{
  "arch": "perceiver",
  "model": "image classifier",
  "dataset": "simulated telescope pictures of galaxies",
  "train_examples": 195000,
  "image_size": 24,
  "crop_scale_min": 1,
  "horizontal_flip": false,
  "translate": 0.12,
  "targets": ["winding"],
  "num_classes": 2,
  "norm": "layernorm",
  "norm_position": "pre",
  "activation": "gelu",
  "mlp_ratio": 3,
  "head_dim": 32,
  "fused_qkv": false,
  "bias": "all",
  "qk_norm": false,
  "parallel_block": false,
  "dropout": 0.1,
  "inner_norm": false,
  "patch_size": [2, 2],
  "layers": 12,
  "width": 256,
  "positions": "learned",
  "latents": 32,
  "label_smoothing": 0.1,
  "loss": "cross_entropy",
  "init": "orthogonal",
  "residual_init": "none",
  "optimizer": "soap",
  "beta2": 0.999,
  "lr": 0.002,
  "beta1": 0.95,
  "shampoo_beta": 0.95,
  "eps": 1e-08,
  "precondition_frequency": 32,
  "max_precond_dim": 512,
  "one_sided": true,
  "adamw_lr_other_params": 0.0028,
  "steps": 4600,
  "batch_size": 64,
  "epochs": 1.5,
  "lr_schedule": "cosine",
  "final_lr_fraction": 0.1,
  "warmup_steps": 230,
  "weight_decay": 0.5,
  "adamw_weight_decay_other_params": 0.05
}
Rows from block 6, named by matrix and row number. Rows with one number belong to one neuron. Each number is 200 + 40 x the weight over its row's rms, rounded and kept within 0 to 999. All counts start at 0. After the name is the row's rms in percent of the matrix's.
# fc1: MLP up (model.blocks.6.mlp.fc1.weight, 768x256), inputs 0-127
# fc2: MLP down (model.blocks.6.mlp.fc2.weight, 256x768, transposed), outputs 0-127
fc1.217,104,176,170,215,232,175,161,144,238,194,199,273,221,202,227,204,145,158,262,152,203,222,214,173,228,156,329,216,247,196,244,175,215,232,166,200,160,205,175,237,231,222,186,196,235,131,185,240,237,200,221,226,224,141,237,211,187,232,147,218,221,267,188,174,263,204,225,190,122,234,169,147,236,157,135,100,174,245,195,232,231,220,186,228,122,239,225,169,249,247,242,266,258,224,159,234,242,139,309,251,188,178,170,201,159,239,188,174,161,230,230,165,224,141,221,218,84,260,176,187,182,198,193,198,284,214,177,253,198
fc1.218,175,230,192,187,201,172,203,255,188,219,189,229,173,193,199,217,201,180,224,197,130,150,249,153,218,244,160,199,199,331,230,227,206,153,222,163,195,182,168,225,238,205,146,170,189,229,246,170,196,236,153,151,214,175,155,191,141,202,176,173,260,132,237,256,179,260,215,249,254,199,182,210,186,165,200,235,199,248,163,174,220,216,161,106,261,180,200,190,176,184,256,271,185,173,242,150,129,304,128,257,201,257,227,227,178,97,256,129,212,238,211,214,291,203,168,196,213,198,208,207,171,158,197,218,203,212,187,322,177
fc1.219,098,243,263,142,157,306,234,247,197,245,241,165,217,199,163,161,217,249,196,239,237,217,191,187,154,223,116,236,209,255,162,207,141,87,222,124,180,180,271,157,222,222,172,210,182,213,184,206,253,207,125,199,182,206,168,227,201,203,283,225,169,114,191,321,144,200,206,288,221,172,225,230,268,170,282,251,155,194,150,157,168,177,187,190,232,190,185,198,91,153,244,162,115,198,187,174,150,232,177,191,223,166,230,221,167,175,231,222,229,242,211,260,182,234,111,209,277,143,165,274,228,158,197,188,171,211,214,203,231
fc1.220,055,253,207,222,144,219,183,235,200,272,256,152,167,196,235,233,268,150,185,148,199,174,175,170,199,281,161,189,135,223,228,203,151,232,211,172,210,214,215,180,218,187,213,204,261,234,188,153,210,210,177,191,169,163,204,186,175,237,296,206,226,101,188,190,168,166,184,209,185,240,182,230,214,250,248,201,230,218,232,179,213,179,169,235,233,172,182,207,131,194,202,197,159,193,243,210,202,271,177,189,178,205,201,191,169,191,248,237,253,248,166,268,244,196,150,110,214,149,219,220,208,249,237,195,151,140,144,172,144
fc1.221,054,131,260,176,156,232,172,171,205,162,149,233,171,235,163,199,204,157,216,171,189,202,152,238,208,195,210,243,108,200,174,167,172,310,176,197,128,222,230,133,214,221,201,210,197,108,194,162,143,238,214,236,180,235,143,190,154,227,200,237,221,144,225,144,224,248,150,171,226,180,243,161,202,249,172,208,225,180,249,116,213,243,180,216,207,221,219,229,145,243,148,113,181,177,265,164,174,179,207,157,220,199,226,244,231,225,153,205,156,160,223,185,190,191,154,277,234,218,188,248,131,297,236,270,206,249,162,159,207
fc1.222,085,175,171,223,220,254,225,200,240,197,227,184,126,222,158,150,278,263,237,216,167,145,265,204,181,171,188,136,154,238,225,278,151,269,181,134,129,209,268,145,217,257,290,222,230,121,203,263,210,190,248,324,234,214,141,214,182,202,209,234,200,189,165,189,175,252,164,189,137,150,191,165,220,240,183,247,179,180,279,237,200,195,217,194,215,214,167,152,264,213,201,136,177,211,207,149,187,176,227,196,215,108,251,160,254,201,194,170,145,125,200,124,207,208,216,200,251,241,222,168,148,241,271,170,233,193,228,210,267
fc1.223,120,163,196,221,243,187,180,173,222,175,152,221,187,200,237,158,204,179,243,206,175,208,169,271,197,184,284,198,210,160,175,183,221,291,145,186,192,195,230,135,171,223,263,178,190,131,197,246,176,221,290,262,204,197,208,196,207,219,141,197,239,242,153,137,198,173,189,159,109,240,183,161,222,182,195,166,246,190,247,277,243,203,251,245,147,216,218,210,258,264,152,232,232,237,213,275,242,124,228,201,151,142,233,179,211,230,178,185,164,152,207,110,225,175,216,190,138,277,198,195,171,290,200,227,280,218,189,194,206
fc1.224,049,201,233,171,170,173,216,194,199,221,281,165,201,222,234,255,248,153,160,155,212,143,184,187,141,222,151,245,218,215,194,183,162,222,233,176,195,238,209,132,205,193,248,182,230,291,205,169,165,251,220,171,200,158,147,202,128,169,199,167,194,114,106,186,194,203,209,230,214,255,187,186,188,195,176,194,199,225,222,150,201,212,159,194,252,187,192,166,139,184,203,240,154,235,245,151,134,260,145,143,257,220,237,225,244,172,212,181,251,186,222,233,184,211,220,187,242,216,247,230,221,249,209,182,149,211,116,174,130
fc1.225,130,203,141,218,242,170,162,142,241,177,165,286,199,199,219,187,169,176,217,206,198,205,185,190,224,163,310,203,207,200,219,212,222,274,137,186,198,183,204,220,196,205,250,191,237,115,213,229,196,181,263,214,212,168,237,189,205,202,139,209,203,243,172,107,204,186,182,145,119,257,163,183,211,191,155,114,232,194,236,240,241,198,214,256,110,225,215,183,274,265,221,260,280,217,183,287,256,119,288,213,163,155,199,145,179,237,172,178,181,187,195,134,197,156,223,167,128,258,214,169,200,268,177,234,240,187,211,267,227
fc1.226,096,273,239,168,117,275,273,211,201,220,268,184,211,202,147,214,194,246,175,242,194,190,205,179,205,225,99,240,180,292,201,196,182,64,230,108,198,188,226,177,246,177,180,204,151,213,194,215,271,164,126,190,179,197,163,228,227,180,291,219,231,151,196,267,176,233,154,264,169,158,244,239,206,163,252,268,146,149,156,191,135,167,207,202,242,190,206,225,155,179,253,199,135,163,175,192,190,193,153,175,224,200,201,181,182,163,205,221,221,232,179,259,186,224,87,165,233,149,169,257,189,162,224,163,165,186,262,240,229
fc1.227,064,250,220,190,142,234,215,224,220,271,273,198,197,232,202,222,227,240,195,204,226,162,223,171,184,222,141,212,177,301,209,208,129,130,187,134,182,197,205,170,236,208,202,198,168,256,202,173,262,193,96,153,119,145,168,157,200,200,244,242,223,132,122,269,149,207,193,258,199,212,180,221,210,178,211,211,138,211,200,175,232,141,157,206,249,199,197,166,138,165,256,181,120,192,192,216,190,259,156,212,225,242,160,216,180,150,238,168,247,211,187,254,238,216,141,148,230,179,180,209,230,190,207,147,209,218,239,246,227
fc1.228,046,192,202,186,225,188,195,175,232,170,152,174,188,221,238,234,221,168,208,140,204,171,213,191,170,177,169,227,201,214,224,169,214,315,259,247,197,272,203,240,178,227,192,216,187,167,273,254,129,239,181,202,219,184,198,207,183,245,177,262,292,212,212,165,189,175,166,206,226,178,190,240,182,272,202,163,279,232,268,209,184,261,220,231,121,222,179,229,243,179,199,162,281,223,269,200,188,170,159,187,188,195,292,230,216,187,120,166,177,175,195,179,184,205,237,244,212,212,191,207,186,223,221,285,203,200,252,171,189
fc1.229,160,181,160,199,219,156,175,166,235,199,179,293,205,203,246,186,199,143,209,175,199,203,226,204,199,157,323,215,195,217,197,203,215,276,153,185,208,186,179,221,242,202,223,185,269,125,219,234,200,173,268,214,174,131,251,191,173,211,157,180,230,248,149,143,225,189,212,182,125,236,160,167,202,178,181,109,196,209,214,254,254,198,194,248,157,209,210,151,278,245,216,275,268,226,160,292,253,144,304,232,176,175,182,164,194,220,194,183,177,183,204,132,213,145,263,194,127,232,248,189,220,216,148,214,271,200,187,285,210
fc1.230,066,180,215,245,200,186,164,214,214,145,128,220,172,195,210,164,168,185,235,215,231,224,157,251,213,154,256,205,262,139,143,223,218,319,182,211,136,212,220,166,154,194,245,237,208,161,180,204,120,269,281,244,233,208,221,250,259,222,146,161,162,227,205,146,169,202,225,135,174,210,189,148,228,222,207,216,257,192,228,239,234,222,236,235,187,199,165,204,247,249,131,183,205,209,233,275,256,108,206,218,153,136,226,189,243,206,182,212,145,121,235,114,203,149,232,274,177,262,186,160,182,288,228,273,202,183,191,121,184
fc1.231,101,196,195,229,238,136,134,183,213,162,145,206,215,177,228,167,196,193,240,217,206,214,195,292,204,168,268,161,223,141,148,215,216,296,157,238,190,177,225,152,157,239,269,187,228,138,211,258,168,217,294,269,196,206,220,236,210,228,164,204,208,218,161,134,214,187,187,143,101,219,192,180,232,191,195,181,219,171,237,247,202,212,260,258,151,230,206,186,249,261,163,209,237,233,226,258,267,138,236,208,170,178,228,222,227,226,175,196,169,147,218,89,209,191,230,226,145,288,197,195,184,286,206,244,253,178,208,171,215
fc1.232,125,184,276,205,235,194,239,187,235,154,185,184,208,185,149,236,151,248,209,177,182,164,200,197,231,111,215,177,259,131,209,198,230,193,152,212,174,248,228,213,170,178,290,211,176,163,218,209,225,169,217,268,266,280,188,241,187,188,179,187,165,263,240,165,291,246,146,153,200,177,255,205,221,208,157,207,221,191,182,262,176,253,217,192,188,202,220,255,232,157,207,199,208,234,134,134,193,213,196,174,185,139,286,188,251,223,202,136,182,244,263,197,206,143,172,206,179,251,141,229,138,198,215,271,188,200,156,144,191
fc1.233,088,205,223,159,175,203,205,273,203,253,198,164,175,238,221,166,237,142,198,194,203,174,176,182,180,236,121,149,157,230,153,156,188,158,235,242,138,135,232,175,203,229,175,188,252,243,196,157,183,205,171,157,204,204,220,208,195,171,260,198,228,141,178,283,140,203,192,259,267,186,198,183,179,192,254,205,175,206,211,116,184,167,152,174,271,165,166,193,160,148,153,135,179,217,248,182,182,280,185,194,245,211,177,214,196,150,228,268,257,177,236,195,186,275,175,212,267,154,242,238,226,203,226,172,164,177,253,154,200
fc1.234,074,204,215,167,127,261,181,232,170,254,179,200,163,211,232,157,258,175,194,210,195,190,151,182,117,274,163,208,162,269,172,183,175,182,228,169,212,197,229,169,203,242,201,209,228,223,178,198,222,164,167,160,178,163,197,176,218,177,283,195,250,72,170,247,129,206,224,248,179,235,189,191,176,237,261,214,207,161,255,159,201,171,131,218,233,143,195,169,176,242,238,175,143,187,244,218,165,237,133,174,251,220,186,211,208,151,230,278,234,157,159,230,209,258,128,160,269,138,202,116,204,217,219,199,189,194,226,189,214
fc1.235,067,250,211,188,169,257,233,209,165,228,223,160,177,193,229,146,175,226,221,219,207,193,187,195,158,267,155,160,178,270,208,220,221,137,219,155,208,160,207,169,204,185,136,212,267,247,225,222,241,196,152,181,156,153,170,174,228,233,272,227,258,134,207,276,153,180,230,211,219,267,184,187,198,207,237,203,190,213,226,161,204,194,173,225,266,209,227,171,117,229,261,186,214,178,229,216,180,245,204,193,249,189,189,186,187,166,251,224,263,239,197,200,218,185,124,161,223,99,176,197,206,166,206,102,208,210,243,239,221
fc1.236,049,229,245,209,247,178,157,194,211,167,163,210,249,173,185,226,127,209,211,115,261,220,203,181,184,163,307,242,222,148,205,169,207,236,220,216,162,171,178,286,184,188,196,208,134,174,169,180,122,224,242,220,209,162,243,217,165,240,171,206,112,316,214,216,214,156,217,169,216,264,173,254,154,204,154,161,127,171,251,201,220,189,217,235,191,254,169,220,238,175,114,225,233,177,196,261,243,160,196,255,174,228,207,205,172,289,171,224,103,267,216,185,161,202,268,227,104,250,211,248,202,149,129,205,253,143,184,160,221
fc1.237,099,162,181,252,250,150,162,150,235,130,200,249,209,204,254,226,117,160,247,176,185,226,197,182,237,151,311,235,250,201,236,212,213,273,169,224,220,216,137,271,226,171,225,201,231,133,182,218,222,175,241,248,216,190,246,223,201,207,126,215,173,253,201,139,278,196,227,200,159,241,176,141,210,148,137,119,176,231,182,233,249,235,205,214,115,219,226,189,243,233,232,248,255,228,154,229,280,140,264,224,182,165,202,193,166,244,188,148,144,206,230,166,212,118,239,220,107,270,191,198,211,221,156,238,280,219,176,218,194
fc1.238,114,198,245,238,242,166,210,150,239,154,203,239,194,232,179,242,131,243,214,199,187,171,202,185,259,131,249,195,246,156,207,218,212,203,134,264,198,255,213,217,164,160,261,220,162,129,201,229,226,154,215,262,264,241,196,232,195,184,139,194,203,268,255,97,276,230,165,213,158,224,224,192,196,213,127,186,169,202,207,283,190,258,240,220,174,212,239,227,254,186,227,199,242,248,146,153,186,136,236,186,145,170,247,186,230,261,188,150,158,251,242,155,229,127,196,202,134,225,163,177,142,206,154,231,210,220,156,155,179
fc1.239,082,243,191,222,160,213,197,206,151,277,189,177,174,186,252,164,201,160,175,211,206,211,195,157,136,267,131,185,200,243,176,172,187,196,242,216,226,185,220,168,270,228,188,191,216,267,186,207,189,193,129,144,181,138,214,153,208,223,279,181,251,115,179,231,102,173,231,247,234,258,161,199,214,198,264,243,193,225,212,141,162,157,163,231,287,165,211,204,191,216,269,197,174,189,209,237,150,246,173,163,221,224,145,218,201,124,255,195,202,178,174,211,229,235,213,136,251,114,208,165,244,216,187,153,195,222,243,196,168
fc1.240,039,163,255,203,148,181,263,146,217,209,213,203,225,206,244,210,232,264,171,168,186,202,255,148,196,172,294,209,168,272,264,216,133,125,215,137,216,151,187,172,228,172,186,155,211,232,179,183,200,179,114,209,221,251,186,162,205,126,270,233,178,130,143,206,182,141,265,175,212,221,227,231,263,185,214,166,190,195,186,188,184,176,194,226,246,222,204,173,228,197,239,188,145,288,183,203,190,211,231,247,279,168,153,256,145,216,190,248,229,200,140,232,169,217,180,175,222,118,215,297,196,126,208,161,192,158,221,236,208
fc1.241,149,187,148,237,244,177,155,158,227,199,163,288,207,206,218,168,186,185,220,192,208,221,212,222,200,172,315,195,200,216,210,181,219,280,143,205,219,195,173,188,207,197,232,193,249,138,228,265,203,163,264,215,182,129,233,192,197,207,155,197,238,244,145,136,209,185,196,174,99,235,167,169,202,206,171,133,215,200,239,258,254,197,218,275,153,207,199,166,283,276,222,260,242,222,186,293,263,136,299,227,175,201,202,183,208,219,182,183,197,199,193,126,217,144,233,186,131,242,220,197,193,262,162,223,262,205,195,281,208
fc1.242,078,241,193,174,136,268,230,216,179,252,218,192,198,211,158,141,214,268,173,254,250,228,158,190,167,241,132,209,245,309,238,205,204,111,235,150,206,203,240,161,243,210,173,207,195,190,212,254,214,156,150,139,153,182,157,178,233,136,266,179,237,115,208,269,100,185,188,247,198,200,223,213,201,222,254,223,159,162,205,190,178,178,168,248,261,160,174,214,151,204,274,177,145,206,190,213,217,219,207,173,213,228,218,193,177,182,219,223,266,246,132,269,177,211,122,188,262,136,177,226,204,153,223,135,193,195,245,258,217
fc2.217,084,190,202,244,260,198,147,178,200,249,171,157,173,203,166,182,194,235,200,229,239,186,147,228,202,174,193,182,206,165,185,225,177,226,236,220,169,192,232,166,197,189,214,236,190,190,195,247,187,181,228,198,185,250,184,210,196,212,206,158,232,190,208,204,195,234,133,133,133,192,205,223,170,218,233,159,252,140,243,188,180,191,217,222,188,190,148,221,237,234,163,170,154,243,194,215,232,140,206,184,256,199,218,156,234,269,170,188,185,190,187,164,213,179,188,214,215,182,178,181,194,216,197,234,165,179,206,148,219
fc2.218,094,229,204,192,184,150,234,226,182,192,187,200,219,192,211,159,195,184,153,272,244,182,211,188,217,237,186,197,241,265,207,224,198,180,164,192,229,154,183,171,182,172,240,170,285,167,232,220,199,216,227,187,224,171,224,173,208,195,159,161,207,249,207,246,225,181,232,229,160,290,182,164,263,144,256,220,175,209,195,216,168,205,205,196,191,192,181,165,194,203,211,208,192,186,202,201,191,185,216,196,150,170,214,217,201,211,194,236,205,203,229,213,200,177,256,222,185,230,235,202,221,224,190,165,150,223,178,225,203
fc2.219,053,156,133,204,259,156,156,192,183,242,163,170,166,220,204,251,139,246,230,152,146,237,215,216,179,100,267,191,231,78,190,227,213,267,309,238,194,193,212,232,184,189,249,206,149,143,184,175,127,148,146,238,197,199,254,243,191,157,125,205,229,255,225,178,217,230,148,123,186,183,153,158,161,156,145,158,216,206,236,166,196,168,261,213,178,206,238,278,263,198,218,213,199,196,149,240,247,164,170,147,238,229,188,185,216,275,169,156,197,131,224,145,197,195,192,138,204,260,195,176,135,130,171,164,244,220,188,169,232
fc2.220,061,209,187,217,225,215,228,185,200,199,214,224,208,263,199,180,180,216,203,221,254,230,232,209,202,219,177,216,210,245,211,236,208,159,141,202,217,194,207,234,202,136,212,142,209,183,161,201,229,184,197,210,216,191,225,163,211,188,152,207,133,241,208,199,227,191,218,195,187,219,204,186,202,148,201,250,185,168,182,198,173,181,239,166,197,173,208,210,209,185,240,214,207,210,197,183,228,157,304,231,218,242,190,184,225,225,215,229,188,219,221,234,177,193,167,181,126,244,190,220,226,176,200,198,185,197,214,258,217
fc2.221,093,211,184,196,215,125,231,216,190,198,191,241,199,165,192,173,178,213,172,256,251,201,204,190,232,249,199,190,227,230,206,235,226,156,152,200,209,184,191,224,162,158,195,154,213,187,190,207,181,211,193,199,218,180,213,188,206,191,161,187,202,235,223,239,211,182,242,206,184,268,185,185,210,142,214,237,198,207,198,221,193,180,200,176,210,195,234,199,224,210,242,211,215,200,185,221,181,163,253,220,156,228,191,201,197,260,188,208,200,213,205,219,183,198,203,228,161,230,198,210,219,204,218,195,197,183,207,233,174
fc2.222,064,237,210,194,174,207,188,182,145,166,258,200,185,212,254,163,143,174,312,258,217,181,212,199,205,249,157,174,255,263,240,238,158,163,169,165,127,182,216,239,243,224,150,132,171,220,219,183,217,193,128,136,172,160,148,144,188,213,197,181,168,195,133,257,195,194,216,204,195,213,161,152,199,184,233,179,211,149,139,159,242,133,224,180,186,231,177,167,158,231,247,204,187,244,238,220,144,273,163,229,215,231,178,217,109,198,219,157,264,220,181,205,200,221,179,208,198,203,190,178,232,115,261,245,192,185,229,245,181
fc2.223,096,230,244,197,194,182,205,238,209,227,235,174,145,136,194,122,243,154,202,257,204,129,287,203,166,244,164,168,168,312,216,190,187,106,131,187,179,227,218,222,199,237,188,156,248,237,197,241,222,233,226,186,228,209,169,211,226,219,233,215,243,174,196,276,201,215,207,222,183,233,181,244,256,224,252,250,133,174,210,208,167,165,178,219,218,174,184,129,194,182,237,196,182,185,270,197,162,205,201,185,200,175,200,256,169,175,204,175,207,236,192,186,221,226,232,225,216,166,222,233,179,207,229,200,162,199,200,234,195
fc2.224,072,214,208,222,210,194,199,210,194,207,198,224,233,229,205,160,189,202,204,236,236,210,215,206,216,231,204,221,221,249,178,217,216,196,171,210,198,206,200,180,187,150,235,162,236,201,165,210,208,217,182,200,216,207,233,182,187,191,193,202,200,224,238,217,238,182,210,217,171,199,200,166,200,154,231,215,188,208,178,202,202,187,245,171,184,151,230,195,219,214,230,235,154,184,215,220,204,151,233,244,163,226,200,206,197,226,209,232,194,227,211,224,150,215,191,206,159,216,171,220,241,187,179,181,185,165,212,262,203
fc2.225,143,199,229,207,193,234,167,192,200,225,200,153,191,157,204,183,231,193,220,213,183,178,202,211,179,229,186,200,177,223,191,181,169,196,197,215,176,209,209,197,200,218,194,210,197,209,224,239,186,195,201,188,203,234,177,196,213,217,236,218,247,163,181,198,178,207,171,183,170,173,178,221,195,237,244,183,217,180,212,192,192,198,211,253,214,207,178,178,195,202,189,179,169,188,222,224,201,223,175,206,225,184,205,225,206,163,192,183,210,197,188,198,233,215,180,203,221,189,189,204,170,205,236,225,197,219,215,176,223
fc2.226,045,197,202,171,204,134,113,177,235,238,163,185,173,251,184,228,159,235,200,215,166,213,222,158,128,98,271,237,210,136,200,232,223,253,292,185,223,256,177,229,180,197,223,200,192,132,188,184,195,213,148,221,257,204,299,159,209,219,138,211,210,240,206,153,159,193,196,143,226,182,184,171,213,214,182,171,242,220,224,244,210,254,252,176,174,207,197,265,219,221,189,162,241,191,209,182,162,200,75,158,194,198,225,190,213,272,167,190,183,183,262,194,243,175,190,225,177,261,204,130,182,162,225,209,200,202,139,108,199
fc2.227,039,144,219,215,241,171,137,184,268,226,124,222,215,226,176,202,201,270,211,189,214,238,161,208,98,91,251,179,198,190,200,210,267,294,226,246,234,131,212,163,212,166,195,252,237,184,235,202,141,185,231,205,206,242,233,193,198,148,176,189,152,274,211,139,185,168,144,155,230,192,217,234,156,196,200,193,207,181,245,167,217,245,252,214,204,207,241,206,197,177,203,219,197,238,179,188,189,219,191,194,167,205,221,135,194,222,172,238,222,166,225,191,211,113,196,179,185,183,232,168,165,189,240,258,174,227,244,112,141
fc2.228,066,190,172,226,170,206,218,240,187,170,225,250,193,205,182,163,227,179,188,280,217,191,224,205,222,241,157,215,218,270,175,221,219,101,132,168,201,189,211,219,203,164,209,114,203,201,149,180,275,200,179,199,224,151,205,154,177,206,195,194,167,261,205,225,224,207,238,243,181,202,211,203,219,143,199,239,191,199,146,221,227,155,177,176,184,215,261,210,206,227,245,238,211,196,216,241,182,172,241,235,188,206,165,228,180,171,254,151,246,249,157,210,148,209,213,199,167,169,164,171,229,187,192,169,256,188,242,261,209
fc2.229,115,208,244,243,214,223,137,200,207,248,199,155,204,179,179,135,218,237,199,266,226,190,159,221,191,211,194,201,198,217,218,186,200,185,204,236,205,196,226,182,175,178,165,226,199,197,232,253,200,192,213,195,192,252,154,195,251,200,236,204,223,173,187,208,198,230,177,143,119,175,226,224,210,251,253,187,234,175,193,150,157,204,217,248,194,213,153,206,217,222,182,164,147,203,224,206,220,171,161,212,230,188,211,200,208,234,182,228,199,222,156,194,218,198,165,223,219,166,189,176,182,202,233,215,162,199,217,187,242
fc2.230,075,190,230,208,173,234,262,226,169,201,275,192,169,173,164,114,215,126,217,264,189,123,267,193,212,304,123,150,171,310,228,167,196,57,98,163,209,253,237,235,187,240,182,154,222,215,194,241,226,231,197,172,216,220,159,194,212,228,208,247,237,163,211,261,212,213,201,256,184,216,193,211,227,225,232,266,140,206,177,226,179,145,135,177,211,202,206,168,206,205,247,237,202,182,227,185,174,193,168,205,189,202,168,228,177,167,232,158,218,222,148,212,241,222,199,217,220,206,209,230,169,223,185,231,202,179,198,284,192
fc2.231,097,193,233,204,172,197,227,253,174,215,229,165,172,168,198,129,227,174,196,259,200,134,262,196,193,268,172,157,165,305,206,207,189,110,139,193,211,230,222,211,178,206,209,141,228,228,180,253,206,214,210,197,219,222,155,198,215,216,186,212,247,200,168,276,183,254,213,240,196,254,180,202,233,201,260,270,161,176,209,211,178,149,190,186,219,192,180,142,218,213,235,204,188,206,236,191,149,172,182,223,187,192,212,238,157,176,201,164,207,230,192,200,234,214,247,232,234,189,235,212,157,212,227,206,168,195,193,259,199
fc2.232,090,201,182,209,259,198,204,196,191,204,161,157,182,240,145,200,178,231,217,187,212,193,158,247,207,152,207,180,201,93,190,239,194,232,228,222,135,205,219,200,220,188,237,219,150,188,175,199,188,153,186,212,197,224,192,236,207,206,210,167,214,171,231,184,184,253,145,187,188,193,186,188,156,215,177,204,251,181,200,184,181,217,218,195,165,198,182,209,245,221,156,183,201,214,189,186,239,154,229,193,237,216,196,147,211,243,208,189,185,200,193,148,219,201,155,200,212,204,157,194,178,223,203,229,196,182,207,128,237
fc2.233,140,204,172,193,211,157,225,217,210,191,185,218,214,199,190,161,192,233,186,245,242,198,201,215,211,196,216,196,211,197,220,230,224,191,171,193,237,183,207,211,201,153,214,166,231,176,190,199,215,203,188,213,213,193,227,185,211,207,164,198,197,221,229,227,245,196,225,190,189,220,209,184,194,157,213,222,187,200,192,215,194,175,205,181,187,185,211,189,237,206,209,239,185,201,171,212,199,160,275,209,170,224,193,207,200,245,204,212,181,212,208,216,188,185,215,205,160,234,201,189,204,181,179,191,183,194,199,225,201
fc2.234,118,207,182,205,229,185,221,202,229,174,181,251,206,216,215,160,174,233,204,222,256,206,195,208,195,163,203,213,226,179,223,218,238,176,139,208,203,190,209,214,208,176,204,170,214,178,178,178,205,170,196,234,209,203,223,183,198,162,133,205,161,259,219,205,244,196,211,210,180,204,194,222,195,129,174,205,178,195,169,211,184,182,246,187,203,178,246,179,211,192,200,245,196,199,166,203,208,151,293,223,174,226,174,208,189,258,228,200,191,236,204,236,170,183,195,201,160,222,220,193,197,209,166,176,203,187,194,239,200
fc2.235,090,197,175,217,237,172,175,208,217,200,130,237,232,231,222,196,135,261,196,181,226,248,164,190,157,99,198,251,194,113,204,206,239,290,225,203,235,139,203,170,203,181,242,189,174,156,229,176,143,180,216,259,242,211,241,206,214,82,166,220,161,260,214,136,209,199,155,178,180,230,174,207,141,131,173,167,188,173,221,203,216,152,281,217,135,210,197,183,232,187,171,231,188,228,152,225,227,188,241,180,188,176,182,151,238,232,170,210,170,191,177,198,233,159,250,155,179,275,251,162,225,245,168,154,215,215,234,158,192
fc2.236,077,176,241,176,160,223,167,250,181,256,216,149,182,168,189,174,215,169,141,205,159,179,191,193,221,264,154,203,163,245,177,154,180,196,231,226,224,226,159,165,175,223,161,235,216,220,222,223,205,232,225,201,201,226,164,228,197,229,227,211,287,138,195,194,130,204,190,154,245,181,213,209,180,254,231,215,242,246,230,191,214,237,155,207,249,231,145,208,210,177,212,173,176,192,237,168,163,208,141,203,203,168,224,214,209,166,125,208,228,195,175,161,223,226,164,211,258,166,207,223,168,273,192,217,210,224,218,185,213
fc2.237,100,193,240,235,224,208,170,191,178,251,185,154,203,218,162,207,197,223,191,205,206,197,176,238,203,211,193,193,182,193,210,214,178,231,243,229,157,223,213,167,206,219,210,228,192,199,212,239,183,202,184,178,198,227,156,202,227,204,241,178,221,165,209,213,179,204,160,164,178,169,196,196,180,245,228,168,245,183,208,163,202,217,213,217,221,208,133,221,227,228,177,152,161,208,224,215,211,218,175,210,240,178,217,176,233,201,177,209,210,190,157,168,222,201,187,209,253,194,169,191,185,225,202,199,178,186,205,178,229
fc2.238,102,190,193,221,253,193,198,162,187,211,165,163,168,206,168,186,183,208,207,187,191,187,170,205,206,179,195,167,197,129,191,212,192,241,235,206,151,191,232,198,218,196,231,223,153,193,199,204,198,173,198,209,180,214,185,228,186,186,210,198,208,164,207,181,196,225,148,195,196,178,187,218,137,237,194,188,254,185,204,173,200,213,204,234,172,204,178,206,215,232,161,194,189,209,186,211,231,191,193,219,223,189,202,176,209,209,218,186,160,189,191,176,215,206,170,206,244,191,187,196,210,216,209,209,201,186,204,163,223
fc2.239,080,167,161,209,230,205,210,187,260,200,136,241,231,238,219,210,195,249,200,176,250,217,174,229,190,110,234,237,195,150,220,214,243,203,132,198,229,177,194,228,187,167,217,149,206,171,200,145,186,182,219,249,204,198,227,204,206,142,129,197,170,266,230,157,245,181,179,207,189,180,213,210,199,167,167,217,201,194,208,210,214,194,258,203,169,172,265,179,214,184,210,257,222,218,161,219,228,138,278,194,197,226,148,167,189,245,199,208,171,225,192,261,188,189,213,181,139,232,230,176,187,233,150,177,205,186,206,208,203
fc2.240,029,222,182,262,186,196,142,206,268,157,171,139,209,155,157,169,243,261,149,226,171,276,166,188,174,189,173,193,174,194,162,172,203,299,259,261,252,184,144,177,155,196,224,223,263,156,188,166,110,152,208,181,206,207,232,246,184,120,199,188,203,129,136,179,149,190,218,176,175,195,265,176,141,189,183,190,233,221,209,221,175,200,229,164,185,249,147,201,215,216,143,148,210,226,255,224,212,104,132,88,186,173,196,139,238,225,133,173,261,198,260,187,136,171,204,168,191,204,216,206,235,195,237,193,163,142,192,201,178
fc2.241,178,204,223,207,182,238,190,213,200,235,212,174,199,172,201,148,221,195,209,220,186,163,228,197,191,228,219,203,163,260,201,177,183,178,199,222,193,218,219,186,203,224,190,205,201,218,209,230,205,207,209,204,198,231,173,199,211,213,214,214,253,173,186,196,177,214,179,174,161,181,181,240,223,216,250,200,188,166,211,202,191,195,220,234,215,211,191,165,186,205,186,196,165,202,214,203,190,209,144,214,209,199,209,218,206,175,190,178,206,227,193,208,215,211,192,208,226,172,193,210,170,195,209,231,188,197,213,198,216
fc2.242,071,175,165,190,218,157,175,199,222,178,144,228,168,262,249,198,122,238,185,148,176,204,188,188,137,104,257,242,206,82,213,235,216,272,219,180,251,185,159,212,193,194,226,135,185,157,214,108,134,191,182,208,229,196,255,224,219,167,137,210,186,273,180,170,209,174,168,129,197,210,180,144,173,133,166,208,168,187,224,216,256,188,271,185,179,217,250,226,216,190,187,221,221,193,197,170,185,166,199,214,185,215,190,150,227,228,148,179,158,158,218,198,206,140,239,167,180,236,239,151,175,197,162,193,198,207,211,134,196